Rows from block 3 of a small audio frame classifier, named by matrix and row number. Rows with one number belong to one neuron. Each number is 128 + 32 x the weight over its row's rms, rounded and kept within 0 to 255. All counts start at 0. Numbers have three digits each. After the name is the row's rms in percent of the matrix's.
After each neuron's rows are labels from the 100 clips, of 14976, where the neuron reaches its largest size: "responds to" is what is common among them; "loudest" is the band of the loudest frequency at the time of the peak. Only what is clearly more common there than usual is listed. The data: single English nouns, adjectives and verbs, spoken by a formant synthesiser in many voices. In brackets: how many of the 100.
# gate: first MLP gate (model.blocks.3.ff1.gate.weight, 640x160), inputs 0-53
# fc1: first MLP up (model.blocks.3.ff1.fc1.weight, 640x160), inputs 0-53
# fc2: first MLP down (model.blocks.3.ff1.fc2.weight, 160x640, transposed), outputs 0-53

gate.289 172:102121112121112160098087141139123076176110138138109084087128071148128130140112157111129132148132126149132081159130161099150141100163089135112168104136151234162183
fc1.289 167:131125094114112169111105151148146108162075148130117082092119071142129136161107142125107130158115103146141092130123161113145146120159103126105164119143129222162166
fc2.289 174:182142192188142130090120136126142068160102083130140116121075124194157109161151087175121149119108141126102121133118196119165166104162116123143175127125094173087089
responds to: /ɝ/ (96); /v/ (28)
loudest: 500 to 1000 Hz (73)

gate.227 053:176203109161165125157132149145145131166119159070148141103138098112119149146137144103114164119106146158107190165156146143117102109189161127143110173152125120105170
fc1.227 052:150103110105081136104178129152108149056101123119137112113111144164137139132169137176129144104108183089145073074204183151099138090093112100184124078151108137129074
fc2.227 049:075056204115118163083173112109097120101156134130123147072092130114128192102110103134158114133146179130121101136147127091100225188124131113155118104109160102121132
responds to: reverberation (67); /l/ (54); /w/ (28)
loudest: 250 to 500 Hz (54)

gate.105 125:119106054148114129187140129109152157173146138133127132179156118105124132067077100118161171083065080123156109172107134112107123134087124110096159170154150159090181
fc1.105 126:145128193097113121066162123121127109095130106113144135082110134124132144185180089135121079159182162147107140077146114143161135121161105162165100075103130055124065
fc2.105 120:084098128115099093128133106099163159132061127097141159098112097116091175189196102136116032185142123106072120082136157160119113161154135129079106136114143114112143
responds to: /ɹ/ (100); /ɪ/ (32)
loudest: 250 to 500 Hz (55)

gate.450 139:105138075131196129171131110103134158154155085116142155098188149093155109069077144142131182182072078150143157127143123155092108145122107084120138148155106155180180
fc1.450 137:137131109118202114161131096099116159169136109107154142094184134114144105034087110149151176192081079155150143129156152122105083150098120094122120147173087146180183
fc2.450 163:115182144125215153131167113027080098142140116124102107188162133142156120060125103157097172155109094096124122100135117093155110192116078101108165110181142155104085
responds to: /u/ (52); /z/ (29)
loudest: 250 to 500 Hz (51)

gate.142 151:052126125124138138053120186100182148153076116121166121147120129129133140120152091166103189157165143115146148167122214134093145137144119148073149112125092137132110
fc1.142 147:053113155107129153043125179099142148129072108131175138164092123157129148153134090145085204128150139100149140135111189133089147153130145153057137116133116128124115
fc2.142 173:096159130123145155084119202086126109143155140157140086150080127109121116054134082177167108033146151139144140126086131085038174146152117127060114128176130142114153
responds to: /eɪ/ (54); /n/ (51); /i/ (37)
loudest: 250 to 500 Hz (69)

gate.194 021:120148114173120122136102143098083103142117132164162123163131136121159052127148091113095097105126106083111157129121126188106118155135093187093084076092118104105132
fc1.194 026:099125101167112093118144133092088130120087146144176147175132113038142100176085107142104105139152112150158136144117113132071079118129133139138086092138161149152138
fc2.194 020:094140160129097092124106119140095101135131124085152127147133084150131071093154155071215132104163117090165114108113146119084151125127135138107179140107114152122140
responds to: /eɪ/ (40)
loudest: 250 to 500 Hz (54)

gate.510 137:189184085147176139110102103120096128181157120114176170100101108066157119062162158164119090144119171109118172125149155100145128156107118152139134145167120108096157
fc1.510 136:170167113137153135090118095143145158156138103099183154102095125078143107081164150152105099126115154063133189129132148112142140141105110151149117142176106078081167
fc2.510 140:145157051081133095188119130128108157177118176082155143142095100101130168108104174152104141106119118117136173082155158147128128204131118104159159118152126102107139
responds to: /b/ (34); white noise (32)
loudest: 250 to 500 Hz (42)

gate.461 115:105114126073202177151149152096077160129144101145149119119119181144146120141148141142167146106201138148143141104113115148081197114174128111154191092174078140094075
fc1.461 112:111060147073202160128154147116103164122131119134114154129137181123140142132145154147126126083185137136112153090120092152128188133197111128136156100142094162127107
fc2.461 137:069139182134148166152138127120099100093101154127138114144162177145176130060119108160123121140175120155161127147119144125104144092185132089107163142103118187141101
responds to: /eɪ/ (39); /i/ (33)
loudest: 250 to 500 Hz (50)

gate.178 056:103169122143124136137158161111048172124085160145165152087093165093102120092145246129078109104206059205126148081171081143146133122126099106103115063152114135103132
fc1.178 049:125123135082133094149145139105065134153093165128138167097097133083146134085197245111139172137137115178160142084168115167181086151108108115130115054135138135122058
fc2.178 045:141155091086153152125185060100135128100128145095133187092131122142091151079124165147118193094104060141148174120181095168085132099125089115144093056140161186172097
responds to: /b/ (93); mains hum (30)
loudest: 250 to 500 Hz (44)

gate.55 021:191129120104115108111139179110153121123119054111114134164132140111103184164089162098091100111128060176198120178142093097152139096164134118132110159107102072172109
fc1.55 039:125184219102106161090079123167143083092075103152141112120109107203131107162139120149154116108104095074148137117163139118152201118089137139135151117106139160145135
fc2.55 030:171096112116165110107169084125161124135128091153133130086110185081093113109087110126192094133132141186125171175095099127137073112145127080130044110182114120141145
responds to: /ɹ/ (85); reverberation (64); voice: child-like voice (55); /u/ (25)
loudest: 250 to 500 Hz (57)

gate.368 101:085049064116152102158170183150128146112120107151171145108139145065154145077097119083130143110083107116126123190160118105111205155113142118102131117142126124119159
fc1.368 113:117069068113145078172100145134115185087107126152171160113120162075114139088108161066096132085088100140116098169161110132096186187093126111112127131192151161060149
fc2.368 107:112076070120099095156122138165122177147120108195189139143068142078147157094077170145132136143143134107189188143155150109138185167100128066125101074111166068090136
responds to: /eɪ/ (39); /ɪ/ (35); /ɛ/ (32); whispered (26)
loudest: 2000 to 4000 Hz (35)

gate.40 069:180132145166198147068132121141132109106150195186137087077130114136109092149154189144130098119128112176135173181096098135121114148132086109089138136134101113186099
fc1.40 063:141125129133173133058092122158142086105173145182102092112139150128111088184092126151092141119085096126087114164124094119136168153097127123076117123093070180173117
fc2.40 063:175134153138161155114064147155164127149091144148158133119118082086172111175114154125158107103104157135122134156147130103148181102047149076125139062106083172144096
responds to: reverberation (83); /ʃ/ (48); /tʃ/ (47); /ə/ (25)
loudest: 2000 to 4000 Hz (82)

gate.243 146:110154182159149121128070117163141140150110101175123168089131119148115085177096081122179126173178137154135175141136105119142165167111154163129090125146171102116157
fc1.243 142:170124126099151156087122142172118123172124113165171140134176134181095100106088112143190177154132106133090137109077110080115105127137125141160146123125158148141162
fc2.243 132:134137110131151151110177167098091166157119123141178148080106142129120084099072144078126217133116083171072132105124152173121153067131162175099106129138135144157112
responds to: /u/ (29)
loudest: 500 to 1000 Hz (43)

gate.247 097:102150152194122112119088170101149204101119183213112130145081190122162163080134104119073081145137139039150116115128150162108145132128121167109101129088134076129127
fc1.247 099:104133138172134103124097167120143195118088201199135135144122185138143181080138083121087043158114183090140138105118161167121136144129087162084107152129138059147132
fc2.247 095:143137117154070148149134211175160200114129198163102179131061142122139193098156116159065139097080149027114100084088151171172084157117109160128137141103126049155119
responds to: /eɪ/ (52); /i/ (44); /n/ (43); white noise (30)
loudest: 250 to 500 Hz (53)

gate.246 040:165115164122119087075166094100152087134104140144124178082099057128136132127133098106145146187150124082122143144146108156139094118118167071133066157175199136120095
fc1.246 040:143148145097117146132165071071145123145191090140179132172173124125117073154110144132066143055126083169138106155128165113168123177135124144168079118082153113153136
fc2.246 031:080166095149158126146169152108168080146123137125123146151133165129100142101127144091145146090118144167111141193105107090165168226099114092083091135050160110136103
responds to: /ɹ/ (87); /ɔ/ (67); /m/ (25)
loudest: 250 to 500 Hz (47)

gate.201 028:126046098131089137105154085115141073144137152160129151117171094164171098103109079114141116172143153146107116138118170124131088140166183122150125112134191179099079
fc1.201 040:166116102102105108090146090124112137123107134166118179089144115123070112090078070171055109128119117168109099136115200143092090126152098091163108120138173084115162
fc2.201 031:121144120118152202154126120117141137108176155145197103190128156179149120134188166093136128123194123099082149122090098079196148159114112149111149087145087148121103
responds to: /b/ (84)
loudest: 500 to 1000 Hz (51)

gate.31 122:125108094190125145174137175129165157137132091101161164148094111082137109101104098106148118119106151093144104133136068140097117152119155121088107153150079105157091
fc1.31 123:140137125081133135065111074102125114132140163118096106093144127192105140159169158142087144163142117140113139113111185088185135125127104134144153116077192152145153
fc2.31 139:150154113148117133089126140085111144084139131094135103119129135145050140173152145109098141133115137091082170137085130073136205111146127156156109116111163174130181
responds to: /eɪ/ (52); /i/ (35)
loudest: 250 to 500 Hz (42)

gate.427 020:169126138139108115080152119115094127117085120106122191130096136100132125129112157196046149100150093109130131137161103102071179204081166155119158099147098120125131
fc1.427 022:109205101055116160150136091110101111115118169117176099110114106127118176069115109197085129122078168067154106136110135127056184128129104146125131176131118129139105
fc2.427 018:140159104119175070127119098100147134147161195113115108128085150119083153182210121142148169144128177180127076089148143223154118080124171108147125115075096145141121
responds to: /ɝ/ (54); /ɪ/ (33)
loudest: 500 to 1000 Hz (37)

gate.237 026:170134167081119121077170157098208146121173168073183092096135130096086124113124126111098117129163127199118091134088066162134161050209138098156058120107146133161112
fc1.237 029:119078123135171147089129149134131155145166142132186122176085077193179167118118198128155116158122091119177118152158159092135136137139134117157117072127107157115092
fc2.237 024:118178088125076131132091108128120114118157157090164093060176162150123155138146073090140142134100106121121120095203119153076142093094160111086139163093128107131191
responds to: /b/ (68); /p/ (25)
loudest: 500 to 1000 Hz (54)

gate.19 039:081135132131147166100112117084087134087127101141094113129135081177130105134158133185134106098171143136094123135204157071156165155109135126176150157158161148085120
fc1.19 041:069152181153199141112121121115149130089138097110119141137099091124091181077110090149129144129139129151159147166144116084139181149145155130179123131119195158088147
fc2.19 034:155180145119117114100151115116153117119091104107174085118142178100115133161122108133107115138133147133144109119149116072129059058113126138065167103143153108180163
responds to: /ɝ/ (30)
loudest: 250 to 500 Hz (64)

gate.189 069:140157153138191071199114190147100165161137118217146155092104075141132119142081130050115162109107103092132145113122141122105108118156079105147132148084146129096107
fc1.189 064:108128136117096160050165070191140106063141135041118063144138152072086164080171070172098122121106134151136180135157097130144160144131140162093152080127087154166064
fc2.189 059:058134078118096136128109106184112135151072143103086082106156153155153153155214143143126134097129171126088105081119113094104174138135150185052106126128088107122146
responds to: /ɹ/ (99); /oʊ/ (27)
loudest: 250 to 500 Hz (54)

gate.235 122:110113131143191097103142176201185157155089106091123119127142136114132109104126189112163049132130151164105120125168152138155111153177145186111093123090095135114142
fc1.235 120:135121134121060145124108077056081132095179166148114145155120138134121125117105079119126210156132093097166130162113102100085155099078138079182164134211138112124127
fc2.235 139:084136060073128165216094086104082187090149126139107151093138108128141162149064121151086166144179169098111156096113117147156155107115110090174191133091137133142094
responds to: /eɪ/ (32); /p/ (30); /æ/ (27)
loudest: 500 to 1000 Hz (45)

gate.636 035:101129100164149132118173106133091112095193115156107093109112139139101140147118144142149113157144105088105086123155082131103146138144143101126035082141139140071088
fc1.636 039:125181123115117117152057183109178066153150114046134083170125124096121113091167096075128125154129218160108192113150156124121138138126074173130174130186095134149102
fc2.636 031:160126165178164155131133111146058163109114106166093113082076170150101122138127117117131104094164166157061176112105081119148135116118128150091147110088141095130126
responds to: /ɹ/ (100); voice: child-like voice (82); /ɔ/ (25)
loudest: 250 to 500 Hz (79)

gate.282 027:146103087134165103062156075128108081133147156082121154114113116150130127133153087024148175156167086155156095084102094119129164121164118160120139096134168142053093
fc1.282 029:164127164144124181173142128093113145136125168123092149130162095114163152132103107093020136130165148177087160087160108109176115152129167094156124126104132151164125
fc2.282 025:138136110133118190112080159111159131150127109101157147129155157139155101069075129127109131179112118156110112102066114075157061095122143129144131107159101187104119
responds to: /b/ (72); /p/ (28)
loudest: 500 to 1000 Hz (44)

gate.75 089:155166108043169167117118075080117181179125146121190179126132158123133144136183113133140107157139091123167182133195077161101152088138103085152158161073099076135143
fc1.75 087:112120154209074095128138183166128069065167111131114079126139094121134128145070147120090144096125173106085062132065158079167146147115103129110085089167156169128133
fc2.75 084:107107139227088113171176120131100137070126107135054137133109129081136180117104153186112156103075109090115120126140176123176107127192151127075118171135129125142141
responds to: /b/ (57); /p/ (43)
loudest: 500 to 1000 Hz (47)